From a checkpoint of a small CTC audio transcriber: 6400 steps.
Rows from block 9 of a small CTC audio transcriber, named by matrix and row number. Each number is 128 + 32 x the weight over its row's rms, rounded and kept within 0 to 255. All counts start at 0.
Before each channel's rows are labels from the 100 clips, of 14976, where the channel reaches its highest value: "strongest on" is what is common among them; "loudest" is the band of the loudest frequency at the time of the peak. Only what is clearly more common there than usual is listed. The data: single English command words and digits, spoken by a formant synthesiser in many voices.
# c30: last pointwise conv (model.blocks.9.c3.0.weight, 384x384x1), inputs 192-383

strongest on: /v/; /ə/; /ɛ/; /s/
loudest: 250 to 500 Hz
c30.227 [ 95 154 140 160 179 103 117 127 121  46 108 166 116 141 127 161 108  97 165 121 143 130 153 126  85 104 105 158 201 107  86  99 127 124 156 126 211  90 103 134 121 199 204 139 156  91 141 119 154  88 141  88 120 113  56 203  78 154 110 107  99 140 120  96 109 112 144  72 123 106 143 140 165 151 120 164  79 121 141 123  86 107  96 132 127 108 147 223 112 125 172 119 141 106 123 166 188 124 152 210 137 151 131 127  98 100 115 119  98 100 127  94 147 125 134 128 125 159  91 147 121  71 126 107 171 143 146 140 100 136 100  65 166 148 153 130  93  97 129 139  85 137 130 102 102 144 202 105 181 167 102 171 136  68 122  82 161 155 145 176  92 129 125 152 121 198  62 150 118 134 157 101  81 134 140 179 172 148 122  34 122 129 128 117 150 143 158 155 104 138  96 144]

strongest on: /l/; /ɔ/; /k/; word: call
loudest: 500 to 1000 Hz
c30.28 [172 106 164 120 124 117 120 122 158 184 125 107 121 158  68 190 168 158 136 131 117 117 231 197 157  79 139 122 124 138 161 174 126 140 129 183 147  74 115 132 138 147 117 120 179 135  95 170 131 166 145 102 101  77 122 118 137 185 137 135 182 147 214 128 108 105 102  96 124  87 122  49 188 224 139 130 146 185 150 155 117 152 102 139 119 130 182 106 116 152  89 148 126  60 248 118 152  86 114 120 138 157 132 197 137 143 194 148 114 140 115 106 106 123  95 166 171 146 153  48 132 230  93  97 159 163 127 114 157 142 199 143 139 153 137 117 172  84 205 167 120  69 171 160 185 128 157  98 151 151 108 100 108 120 126 143 141 162 124 121 159 119 121 104 167 137 136 155 147 176  91  94 151  85 114 116 151 135 137 183 172  57 107 159 126 146 126 143 137 136  79 154]

strongest on: /aʊ/; /d/; word: down; word: two
loudest: 250 to 500 Hz
c30.163 [130 192  92 184 145 136 161 129 230 201 169  62  71 120 165 111  84 136 114 164 113 114 157 138 112 146 101 166  77 141 149  83 147 141 135 108 111 112  90  63 136  99  81 115 130 138  92 167 145 111 133 119  98 177 127 137  95 161 149 115 117 139 156  99 144  62  83  52 128 185 131 137 111 149  74 104  95  60 120 135  77 116 119 129 137 174 132 132 153 138 140 143 151 211 170 127 111 149 118 194 104 102 159 166 147  97 152 129 143 169 102 150 119  91 182 107 146 189 121 192 110 150 118 130 129 191  82 127 133 107  84 126 149 185 125 115 119 157 107 110 125 129  88  96 174 135  96 111 111  89  66 133  99 133  74  66 165 176  70 152  47  97 128 151  96  82 110 162 105 122  70 159 139 157 211 142  94 113 114  67 111 133 146 140 121 156  92  81 162 123 149 107]

strongest on: /ɛ/; /ʒ/; /m/; /ɝ/
loudest: 250 to 500 Hz
c30.30 [192 106 119 146 142 102 164 113 129 103 137 187 211 155 148 134 158 173 127 149 105  88  99 103 102 162  95 112  89 143  89 165  59  79 100 156 119 145 159 142 161  98 148 106 184 127 138 160 134 202 102 120 105  98 106 104 158  88 128 109 135 141 161 126 159  96  95 102 107 132 121 127 166  92 183 112 147 108 107 121  80 120 131 111 124 127 166 148 110 177 123 166 152 101 136 176 141 122 156 117  82 165 147 131 127 161 147 149 121 115 121 147 163 160 131 161 120 133 173  77 123 192 142 138 112 133 120 111 129 125 138 155 195  78  94 156 197  86 168 148 137  86 189 169 152  93 151 121 128 140 153  82  91 136 128 125 109 130 142 147 176 156 143 137 103 131 196 182 125  99  86  59 115 123 120 220 131 154 119 152 143 120 122 163 174  65 145 118 150 103 155 142]

strongest on: /aɪ/; /m/; /ɝ/; /t/
loudest: 250 to 500 Hz
c30.157 [162  79 118 145 116 137 116  89 141 156 121 115 130 212 124 141  61 158  95 186  91 153 130 187 126 122 116 101 194 138 123  87 170 108 134 122 117 130 119 171 114 126  72 156 158  94 130 165 114  85 109 100 156 135  88  89 161 109 124 202 147  97  72 138 126 100 162  84 132 158 217  93 167 167  99 117 117 132 147 109 106  89 126  99  73 149 189 116 123 212 135 113 122  90 184  82 137 105 150 130  68 126 120  76 143  70 186 130 118  95 139  97  79 136 214 135 142  83 124 110 163 132 128 104 142 125 145 193  90 122  94 122  88 149 130 118 110 133 163 174 156  95  68 116 137 102 159  82  50 131 113  96 186  86 141 113  98 101 162 165 100 128 107 109 114 106 160 171 127  95  98 168  83 150 135  99 142 154 146  31 196  69 123 194 130 130 209 157 108 105 164 107]

strongest on: /f/; /ɑ/; word: follow; word: two
loudest: 4000 to 8000 Hz
c30.78 [104 170 137 148 101  87  89 141 111 100 155 108 111  69  97 155 105  86 119 183 152 158 104 112 134 104  98  97 102 118 135 113 100 100  71 128 101 140 131 114 156 106 150 155 101  98 156 140  67  93 106 112  86 133  92 108 106 150  60 139 105  93 149 188  77 160 143  95  89 108 111  99 138 174 136  93 169 108 144  73 124 121 149 103 141 101 121  65  72 146 156  92 105  99 122 137 119  96 135 127 111 134 115 143  56 155  92 162 208 165 176 137 116 132 103 139 188  86 160 142 155 157 139 118 134 165 166 189 112 154 178  71 153 140  51 152 156 131 126 172 112  88 139 102 117 188 108  95 120 131  61 100 163 148  37 137 132 129 137  71 145 233 174 151 183 124 150  92 169 151  87 135  87 166 109  58 134 151 121 116 185 119 148  63 159 100  91 178 107 125  65 124]

strongest on: /v/; /aɪ/; /f/; word: five
loudest: 250 to 500 Hz
c30.332 [127  71  99 138 123  39 119 138 119 162 116 146 217 113  83  82 130 114  52 193 141 139 103 118 165  99 122 108 115 125 124  85 102 163 108 155 161  83 111 126 137  54 147  94 154 118 207 143 107  85 108 125 107 105 120 114 115 125  88 182  92  71 115 152 134  91 170 115 106  70  56 100 110 174 137 110 133 129  92  99 138 175  68 198 135  78  88  69 151  75  59 207 132  88 141 159 105  76 114 104 102 145 172 209 137 144 129 126 179 119 174 136 105 122 131 108 130  89  94 154 143 173 146 173 116 156 106  88 107 100  66 161  89 157 132 137 168 153 129 115  86 155 130 131  74  66 117 138 118 170 148  94  75 103  95 153 115 118 125 103  76 114 122  98  91 102 124  88 125 124 161  76 158  87  63 175  59  84 126 140  82 106 137 155  84 129 136 149 127 108 113  94]

strongest on: /aʊ/; /d/; /n/; word: down
loudest: 250 to 500 Hz
c30.262 [108 228 144 165  95 115 163 146 149 187 196 159  92 137  92 120 117 153  90 104 167  88 172  70 196 157 118 170 175  97  98 110 199 153 129  85 178 110 107 101  94 112  64 106 123  98 101 134 215 135 104 103 115  91 127 145 162 108 131 134 135 130 128 141 130 149 108 135 123 112 113  95 139 139 118 132 149 118 172 122 121 173 185 139 117  95 168 140 113 167 159 140 100 132  96 139 145  89  76 181 127 142 107 157 103 104  68 131 137 186 152 112  86 108 173  95 104 141  94  73 137 162 134 137 141  89 122  98 137 130 166 115 178 128 134 189 103 167  77  89 142  93 153  72 117 118 219 110  36 118 124 135 126 139 143 138 203 208 157 130 122 118  88 240 115 159 129 130 135  67 127 168 151 170 115  72  97  76 136  71  98 109 112 145 142 116 117 113 171 137 113 121]

strongest on: /ɹ/; /w/; /d/; /ɔ/
loudest: 500 to 1000 Hz
c30.320 [137 148 151  95 119 134 148  96 139 126  99  91 117  84 118 181 105 170 162 129 113 147 153 101 173 121 136 115 148 112 151 102  86 116 148 117  99  87  68 150 106 122  71 110  85 125 173 115 159 135 107 119 106 157 119  79 141 203 100 114 170  87 136 177 148 137 103 158 141 139 102 172 110 121  68  64  83 109 146 123  84 121 129 121 144 121 146 198 131  96 138 110 140 135 171 110 140 100 109 160 177 159 110 108 130 109 183 125 161 121 186 167  81 130 131 171  49 107  99 145 130  92 202 178 125 153 114 102 154 126 210  64 121 129 173 117  95 152  89  70  76 137 133 162 116 171 123  49 126 121 166 131 130 169 161 129 177 108 169 201  76 101  87 185 103 133 123 118 112 122 163 144  85 139  90 129 144 125  49  77 111 165  68 135 137 127 130 105 102 153 113 164]

strongest on: /oʊ/; /h/; word: hello; word: follow
loudest: 500 to 1000 Hz
c30.38 [ 69 108 106 130 121 132 119 169 106  90 130  92 149 102  43  97 113 138 118 125 187 129 143 114 132 138 140  95 138 194 135 100 141 154 124 122 177 107 132 121 150 158 123 101 104 128  87 150  96 106  94  87 143 169 144 197 112 172 101 135  92 139  86  91 137  95  76 124 116  83 100 101 132 177 102  91 125 127 142  92 149 116 160 117 110 117  81 193  87  99 117 149 149 116  97  95 116 144  88 113  96  38 152  99  76 146 184  87 202  97 111  95 124  76 116 129 107 162  73 209 128 153 130  98 155 133 174 211 132 148 100  64 127 119  75 106 140  45  83  91 133  68 103 139  53 221 153 123  83 124 135 156  96 135 163 122 101 118 111 139 101 145 125 115 185  81 138 117 109 105 156 104  80  99 103 201 129 119 109 110 158 111 148  82 154  95 160 149 135 163  76 123]

strongest on: /f/; /aɪ/; /v/; word: five
loudest: 500 to 1000 Hz
c30.350 [187 123 111 128 147 156 105  76 152 172 164 119 131 153 115 156 169 156  57 131 108 117 122 114 157 119  61 197 140 201 120 125 138 123  88 123  74 115  90 158  79  85  93 128 152  80 125 113 172 131 154 130 120  73 106 109 142 174 173 167 129 123 114 111 134 159  68 132  78 127  73 105 127 172 141 149 174 140 133  58 133 121 181 140  36 150 156  54 170 122 127  91 102 148 153  91 137 125 165 103  96 192 193 164 128 156 130 109  65 102 110 101 107 103 182 203 103  96  85 114 154 207 150 191 157 135 138 155  83 101 173 131 125  80 175  88 137 169 140 141 160 104 120 152  95 129 167  83 114 145  98 117 157  92  88 118 146 122 140 200 165 125 138 145  80 105 218 142 130  85 159 145 113 172 114 102 185  54 102 129  65 124 137 149 160  88 113 107 140 106 120 155]

strongest on: /aʊ/; /d/; /ɝ/; /l/
loudest: 250 to 500 Hz
c30.171 [103  87 142 105 114 130  94 122 150  87 114 140 146 224 119 103 116 140 134 113 136 120 127 154 153 161  95 160 139 163 120  90  69 122 148 131 123 149 169 108 208 122 175 111 130 192 163 107 129 113 145 146 141 108 134 106 148 126 120 117 109 107  75  88 143 105 151 175 128  94  81 121 129 115  76 120 121 110 128 138 166  81 128 110 141  70 130 156  63  54 108 121 117 110 144 128 101 133 121 141 166 124 164 111  73 115 119 105 148 147 134 163 147 115 144 167 118 176 104 154 162 216 106  74 162 132 135 163 197 118 125 111 135 186 170 122  80 136 116 123 149 146 122 125 149 166 166 108 123 171 159 108 126  81 140  80 150  84 137  76 120 124 134 172 139 110 182 142 138  89  77 195 123 112  99 133 139 109 112 152 180 122 105  79 194  76 110  99 128 192 117 110]

strongest on: /aʊ/; /d/; /n/; word: down
loudest: 250 to 500 Hz; 500 to 1000 Hz
c30.342 [122 136 124 113 150 120 107 118 117 129 159 199 124 145 116  96  92 138 137 110 118 136 119  96  97  81 111  55 107 165 164 117 115 141 167 120 110 136 108 190 134 145 117 114 116 188  95 113 118 129 118 138 121 156 185 119 114  80 114  51 137 120 125 123  82 152 110 112  86 155 131  95 111 176 164  90  89 104 144 111 137 146 108 128 134 171 125 115 119 100 166 170 144  88  90 187 135 121 129  92  89 109 187 130 138 139 203 173 132  79 115 119  83 146 114 152  81 130 146 143 115  95 117 130  88  85 189 128 147 130 128  90 132 156  78 123 186  87 169 157 164  57 120 173 124 141 146 121 166 157 113  72 117 138 123  96  66 123 146 118 151  93  98 143 190 116 192 133 146 125 120  96  98 150 134 122 255 159 142 141 224 104 221 144 159 143 163 128 111  88 138 103]

strongest on: /f/; /ɑ/; /oʊ/; /l/
loudest: 500 to 1000 Hz
c30.160 [ 77  94 104 102  96 128 119 104 113 204 155 144 184 182  88 140  93 103 156 158 166 198 100 122 138  96 149 138 101 181 104 100 126 196 147 133  82 119 147 142 130 114 233 161  80 137 117 147 161 187 148  99 130 146 161 118 171 146  84 153  94  86 103 221 118 170 155 146 135 184  99  65 104 191 115 181 169 156  82  79 163 123 116 119 155 184 155 173 142 122 156 139 145 142  77  95 123 125 124 135  64  98 126 108 163 121  92 153 153 139  89 124  75  91 143 187 133  92 132 107 183  69 161 103  96 140 143 111 146 124  80 140 146 119 114  73 149 127 112  96 129 147 103 156 116 121 126 179 169 135  84  88  99  63  75 123 135  59 169  64 128 131 125 143 202 151  92 135  99 161  64 105 117 167 156  89 104 151 103 159 153 102 120 104 122 136 165 128 152 101  71  75]

strongest on: /oʊ/; /l/; /h/; /ə/
loudest: 250 to 500 Hz
c30.71 [158 173  80 143 178  95 151 165 236 133 134 136 107 194 113  73 105 163 137 143 117 120  98 161 122  90 133 130  49 127 139 106 114 178 154 144  81 142 142 133 146 192 105 106 142 137 137 130 133 130 157 116 174  84 136 125 141 132 142  62 116 162 120  97 170 197 130 136 151 190  72 162  93 127 145 122 128  89 144 145 100 123 157 140 117 117 145 161 107 105  73 195 154 144 116 145  98 160 126 106 103  64 125 174  95 174 112 116 106 100 121 145 138 126 131 164 123 196 141  87 108 129 146 136  53 165 159 123 205 170 151 163 169 104 121 110 158 154 160 120 135 125 158 145 101 170 113 152 133 125 170 163 134 125 128 103 145 144 186  89 150  88 124 128 158  73 144 209  86 155  94  86  73 105 119 161 165  56 152 113 146 101 212 123 124 116 122 133 109 172  78 143]

strongest on: /f/; /ɑ/; /oʊ/; /l/
loudest: 500 to 1000 Hz
c30.137 [112 151 144  49 107 137 146 134  69 134 115 108 109 120 116 138 142 112  88 130 142 100 109 116 135  98 243 156  88  70 126 103 129  82 125  88 166 114 123 141 112  96 174 116  55  85 136 130 187 127 110 150 133 108 139 182 135  95 135 137 145 159 159  80 165 123  96 116 186 177 181  94 155 155 131  65 119 107  68 124  88 119 155 151  60 112 130 125 147  83 135 173 132 168 139 119  93 150 197 113 135 112 173  75 124 132 131  93 174 129  93 151 138  96 146 146  59 104 145 202 130 170 113 120 136 201 179 165 139 160 128  90 103 107  82  83 164  80 168 125 160  98 121  89 157 122 200  93  57 146 129  88 112 231 101 146 124 127 177 164 135 107 111 142 167 119  72 111  99 171  99  83  96 133 147 153 163  65  58 128 101  82 115 112 166 103  92 117 145 165 108 165]

strongest on: /l/; /ɔ/; /k/; word: call
loudest: 500 to 1000 Hz
c30.230 [ 74 172 155 123 105 187 185 155 129 127  85 120 133 142 115 127 109  91 116 131 159  71 156 125 111 155 112 108 157 138 207 119  99 138  78 126  84 161 121 107 111  89 162  96 120 145 126 140 128 112 145 124 150 130 102 143  99 152 156 103 135 108  89 115 143 102 122  86 148 117 100 143 101 160  95  36  86 186 171 169 111 148 163 143 155 155 135 121 102 185  97 150  67 167 155 166  66  76 103 162 147 114 109 161 106 121  71  78  89  61  80  91 100 137 147 131  99 110 114 117  99 135 116 140 137 122  64 180 150 136 158 133  99  95 230 155  62 107 114  69 116 141 189 169 124 126  93  75 146 125 166 114 113 156 143 128 154 183 138  80 155 179 102 149 172 106 163 182 172 160  68 152 153 158 122 118 120 144 164 108 112 109 101 144 110 120 177 127 144 111 129 123]

strongest on: /f/; /ɑ/; /oʊ/; /l/
loudest: 500 to 1000 Hz
c30.95 [ 71 145  92  79 113 122 106  43  95 110 166  75 180 125 123 178  90  59 148 102 191 103 105 175 143 119  96  68  73 134 147 115 125  98 134 142  79  96 145 103 129 153 182  99 119 102  78 155 163 165 134 128 167 125 128 144 127 116 162 120 105 120 202 172  79 139  85 146 150 104 174 205 113 202  69 134 185 127 143 137 153 144 123 102 191 105 137 124 135  77 163 111 153 168  98 117 143 118 160 158 135  97  73 113 145  84 142 133 109  98  73 142  84 109 132 126 122  93  98 148  96  71 158 143 176 112 119 149  88 157 155  87 170  88 119 126  89 168 128  76 144  39 144 199 154 113 168 138 158 109 103 126 128  86 155 163 165 118 123 130  56 118 152  71 183 122 122 152 120 142 129  98 142 146 155 115 111 145 133  86 255 160 131 111 118 118 157 157 137 158  98 143]

strongest on: /ɛ/; /ð/; /w/; /ɝ/
loudest: 500 to 1000 Hz
c30.110 [185 199 103 142 118 150  84 119  98 145 129  97 129 163 119 122 135 108 161 120  98  47 130  93 156 104 127  97 113 125 141 200 148 157  84 149 168 163  79 185 120 150 175 120 138 188 106 127 128 131 159 171 120 119 136 142 123 201 171  85  69  86 134 142 138  69 108 116 160 160  79  93  89 155 137 119 116 141 117 158 116 171  99 122  96 126 166 123 127 111  93 130 160 154 131 172 121  65 183  74  74 148 160 169 133 146 113 198 112 150 154 114  80 127 113 192  92 129 129 113 140 106 132 147 111 103 112 153 125 146 117  19 174 148 155  97 125  48 141 128 152  89 154 112 113 175  90  97 166  88 147  81 147  54 121 105  97 166 130  90 157 165 184  98 132 159 186 113 156 106 144 106  85  86 156  65 166 135 154 120 168 136 204 105 161 141 175 124 132 139 103  81]

strongest on: /ɛ/; /ɝ/; /ð/; /w/
loudest: 500 to 1000 Hz
c30.237 [ 72 111  84 137 117 111 149 124 140 124 146 159 163 102 115 111  84 153 155 129  87 171 111  90 139  96 120 141  57  94 104 111  79  93 128 147  83 120 168 136 199  81  97 104  91 191 198 191 145 123 140  88 179  64 129  96 106 132 132 104 107 154 101 140 134 114 115 137  84 168 108  95  77 136 173 143  80  84 160 157 145 161 137 162 158 133  96 126  79  98 123 141 136 113 138 121 122 180 137 129  67 103 139  92 114 135 176 201 163 149 108  89 112 152 113 138 140 109 145 109  73 184  88  73 104 117 162 164 140 129 109 140 198 106 109 158 134 139 108 144 151 142 123 123  85 156  89 111 121 169 151 134  76 101 101 108 100  94 103 100 173 142 109 116 120 201 168 147 168 154 153 111 107 156 182 151 149 114  60  84 157 117 177 180 200 133  58 117 160 157 130 106]

strongest on: /oʊ/; /h/; word: hello; word: forward
loudest: 500 to 1000 Hz
c30.34 [137 119  93 154 113 129  90 113 173 149  99 128 151 140  94 107 105 196 125 130 107 137 136 156 100 128 137 117 117 157 104 122  96  84 139 184 122  71 205 103 164 137 137 155  95  92 163 141 165 143 100 121 147  97 152 154 132 179 111 168 112 123 149 139 228 132 164 160 182 123 105  72  90 132  96 184  98 143 157  99 135 131  73  63 181 109 113 175 143 120 134 129 162 194 146  95 121 122 148 158 153 108 108 159 109 147  96 122 150  79 111 117 163  85 150 153 101 121 121 159 106 151 159 177 158 122 163 213 109 180 151  96 121 170 173  98 134 107 152 185 123 142 142 153  86 152 222 157  61 131 148 119 195  82 107  98 130  93 163 183  86 123 125 161 144 108  70 111 135 133 157 107  88 241 142  82  89 121 123 148 111 123 137 139 173  76 120 123 139 132 173  97]

strongest on: /l/; /eɪ/; /p/; word: play
loudest: 250 to 500 Hz
c30.58 [138 154 103 107 148 192 126 138 148 143 174 154 146 206 108 102 183  84  91 164 145  76 146 116 139 158  44 101 157 184  92 237 137 112 148 105 148 160 128 102  77  92 131 110 171 109  82 146 135 125 157 132 116 109  73 109 125 180 165 134  73 100 163 173 152  88 143 161 116 177 103  94 108 129 134  94 123 181 180 208 158  90  88  72 163 152 158 182 104 145 134 112 118 133 155 121 160 111 162 145 105 147 151 214 149 176 154 128 110  94 175 152 141 113  96 170 101 131 125 127  71 120  92 115 139 169 131 103 110 132  98  93 151 113 149  78 188 150 134 173 139 117 172 132  84 147 136  86 168 151  95 133 111  90 135  48 169 129 122 124 115 152 119 157 140 168  72 116 111 149 191 160 193 146 139  89 152 104 171  93 212 147 146 150 127 199 148 117 159  79 104 163]

strongest on: /aɪ/; word: nine
loudest: 250 to 500 Hz
c30.285 [114 178 158 119 194 102  89  69  82 137 124 160 116 128  34 167 112 127 134 113  82  67 137 126 180 179  85  98 126  87  93  83 123 155 158 135 179 161  99 121  89 141 128 132 106 105  65 182  85 179 107 103 129  65  68 132 159 107 147  89 116  94 140 102 113 122 112 159  87  57 185 116 147 143 148 149 137 116 121 128 118 144  67 132 142 180  71 149 188 160 139 152 122 145 113  95 131 136 190 181  89 182  88  87 183  84 121 163 153 162  94 141 123 143 116 109  73 112 185  69 132 131  83 176 136 121 151 126 132 168 126 119 108 134 144 102 117 153 117 115  79 136 100  83  93 108 165  80 112  96 171 111 152 148 191 133 136 113 163 198  87 148 159 231 110 107 164  98 121 199 114 129 143 201 134 150 148 175 158  91 112  83  69 142 134 154 126 132 127 120 183 132]

strongest on: /l/; /aʊ/; /d/; /ɝ/
loudest: 250 to 500 Hz
c30.188 [106 141 204 132 128 106 100  99  97 145 104 101  82 156 171 120 168 168 140 151 172 128 154 224 119 191 182 179 122  85 128 126 145 128 126 164 160 163  86 167 115 206  96 153  83 127 159 101 172 165 155 137 176  95 163 121 105  53 139  86 150  93 152 127 138  71  99 105 114 125 136 143 141 123 106 179 146  90  91 139 103 104 143 220 123 136 173  84 221  99  66  99 106 189 114 124 148  82 172  49 131 148 144 142 125 144 223 124 136 135 103 112 114  75  98 104 107  98  85 125 185 126 126 134 141  86 140  97 113  98 174 129 104 127  76 101 166  85 169 147 175 105 189 143 155 113 156 108 121  94 191  47 114 188 106 122 132 134 119 133 129 132 123 144 195  74 167 118 135 117 136 215 113 104 103 140 182 131 168 118 212 145  76 112 127 143 172 123 173 119  98 135]

strongest on: /oʊ/; /l/; /h/; /ə/
loudest: 500 to 1000 Hz; 250 to 500 Hz
c30.214 [139 162 111  86 143 146 191  80 103 115 132  82 133 104  98 112  76 145  98 134 155 141 123 110 167 117 119 183 102  88 133 156 143  79  93 145 114 189 158  87  80  83  99 218 135 128 111 142 110 155  87  99 131 140  96 155 120 132 171 137 161 152 126 134 161  87 117 124  86 160  92 100  99 122 107 147 117 120 131  85 126 111 145 103  98 129 132 120 122 139 119  66  96 104 190 101 104  87 155 165 133 168 108 119 112 117  92 217 130 163 151 120  87 154 201 153 163 115 106 122 110  83 221  97 104  75 105 138 136 117 106  85 110 182 100  89 159 176 117 168 113  58 139 149  92 179 131 112  82 103 145 155 102 154 169 153  95 115 103 183 115  56 166 112 169 141 128 115 178  95 119  97 111 114 118 130 150 142  41 136 116 135  89  98 174 171 121 107 112 131 182 108]

strongest on: /l/; /h/; /ə/; /oʊ/
loudest: 250 to 500 Hz
c30.104 [ 81 170 161 157 112 125 132 171 138 206 113 132 107 155 112  96  50 175 152 134  87 123 141 144 138 160 101 142 138 112 138 142 144 154 143 127  97 163 146 165  74 124  99  91 134 129 150 113 246 152 119 143 139  93  99 135 164 121 105 157  91  73  93 158 113 111 145  91  66 148 139 120  89 138 124 117 117  78 115 160 107 131 149  91 156 127  88 155  88 149 145 117 198 167 126 118 144 125  52 118 109 188 100 185 149 189  85 118 104 131 135  93  37  73 126 108 190 154 131  99 119 159 112 162 118 129 190 105  91 153 110  83 111 154 157  91 101 191 146 109 123  96 176 108 119 107 137 113 131  60  77 147 106 118 113 121 112 151 111 106  97 104 119 234 118 102 165 148  98 118 120 133 104 151 155 128 134 125 102  90  97 132 142 127 140 136 101 131 134  70 136  80]

strongest on: /v/; /ə/; /ɛ/; /s/
loudest: 250 to 500 Hz
c30.333 [163 148  81 157 177 132 155 174 129 148 142  96 109 127 114 180 103  92 137 127 131 150 139  88 184 146 100 149 123 181 126 163 101  86 108 124 125  85 113  69 110 124 109 159 169  95 105  76 148 116 143 172  74  67 114 127 108 158 143 125 143 117 183 118 126  99 148  87 165  90 116 139  91 141 146 158 119 132 114  93 222 146 137 149 153  62  93 188 108 109 121 125  81 124 119 121 159 117 105 103 127 120  64 150 119 189 142 111 149 101  63 120 112 107 172 167 132  97 162 158 166 155 131 135 145 164  95 142 164 162 102 138 127  32 102 125 100  87 137  75 118 123 154  88 127 137 128 154 200 152 103 191 166 119 134 113 127 145 107 194  91 140  87 181 119 101  88 201  89  89 140 110 126 119 142 126 159 227  90 155 120 142 151 148 165 187 119 115  89 118  73  92]

strongest on: /v/; /ə/; /ɛ/; /s/
loudest: 500 to 1000 Hz; 250 to 500 Hz
c30.42 [142 145 130  68 138 121 176 134 181 152 126 135 143 109 195 185 148  60 128 131 126 158 163 121 165 166 125 135 114 133 133 126 104 171 120 119 155 136 132  73 113 110 114 161 148 117 138 124 162 166 103 189  95 183 132  76 120  98 122  92 118 155 169 165 149 177 170 162 125 174 179 153 145  93 187 143 142 129 159 113 138 178 119 135  68 195  95 127 168 144 148 176 148 155 102 154 168 184 157  96 118 147 146 175 141 187 132 141 126 110 109 125 208 151 169 103 109 114 160  82 134 100 121  81 146 148 154  75 127 134 159 196 137 170 131  73 176 133 169 106 139 132 214 115 145 160  88 181 163 150 138 146 179 136 130 177 148 153 110 148 159 133 107 145 137 117 153 204 151 122 171  96 114 120 127 133 175  62 103 101 141 187  99 115 166 132 124 196 203 153  93  79]

strongest on: /l/; /f/; /ɑ/; /oʊ/
loudest: 250 to 500 Hz
c30.329 [100 146 121  77 131  67 117 177  81 145  85  96 115 113 215 120 155 102 167  88 176 151 117 141 126 144 123 156  91 139 130 127 117  96  98 135 150 175 119 102 126 111 167  91 154 202 127  88 200 151 104 107 139  95 156 133 135  66 135 167 106 128 159  96 130 156  52 158 111  72  70 134 120 162 121 144  95 115 107 123 153  62 148 142 110 130  41  59  67 121 151  90 157 141 122 110 118 230  68  98 105 124  83 133  83 109 175 161  88 124 176 115 129 121 128 112 130 126  88 151  63 132 206 107  52 132  88 150 104 169  74  79  86 156 195  98 126 202 116 132 112 138 104 130  86 104 168 123 146  82  87  87 136  91  87 106 144 130  97 135 111 129 113  99 183  94 175 155 132 136 115 139 151 106 125 123 123 129 194 105 102 126 103 155 168 179 164  93  62 100 116  86]

strongest on: /l/; /oʊ/; /h/; /ə/
loudest: 500 to 1000 Hz
c30.360 [ 26 165  79 164  83 101 150 162 149 128  78  99 160  99 183 116 119  88  88 100 148 126 127  89  75 123 125 129  82 150 178 103 133  96 188 117 179 113 133 146 120 139 140  76 128  87  92  76 121 177 159 156 139 133 113 174 117 173 121 110 126  78  73 102 117 115  52  81  82 166  69 133 149 139 123 162 104 110 162 108 151 100 114  81  85  64 105 210 126 131 160 113 144 179 134 114 143 135 137 133  77  67 192 123 111  97 168 101 159 121 136 129 157  78  86   7  38 114  93 142 117 117 109 138 163 157 116 137  94 153  95 102 115 143 152 154  92 163 117 131 123 101 134 107  78 117 101  66  92 103 107 113 112 119  89 108 125  99  96 102 107 101  30 162 108  98  88 101 114 146 154 153 136  94 146 181  94 132 126 116 113 157 165 135  88 135 179 128 163 134 140 131]

strongest on: /aɪ/; word: nine; /v/; word: five
loudest: 250 to 500 Hz
c30.365 [120 140 119 145 152 151  95 172 138  92 136 130 114 183 141 126  76 176 154 175 138 115 140  81 115 138 158  77 102 128 178 145 232  88 158 130 132 129 181  99 100 118 107  76  84 132 114 186  77 102  80 130 155 136 107 152  91 154  93 125 116  91 138 112 111 116  92 128  96 123  86 123 189 105 166  78 117 113 191 116  69  99 100 120  85 104 105  91 161 125 131 147 124 105 126 102 125  96 112 136 148 138 150  92 202  75 127 142 139  74  86  91 141  95  79 136 118 159 238  80 143 135 159 214 104 140 191 111 148 127 166  70 158 119 155 108 124 101 131 154 104 122 111  93 102 135 161 104 117 156 205  98 124 128 175 142 123 149 146 129 135 118 143 148 124 152 147  94 181 133  91  58  48 223 126  94 207 102 111 152 117 135 123 107 200 110  98 113  50 153 163  85]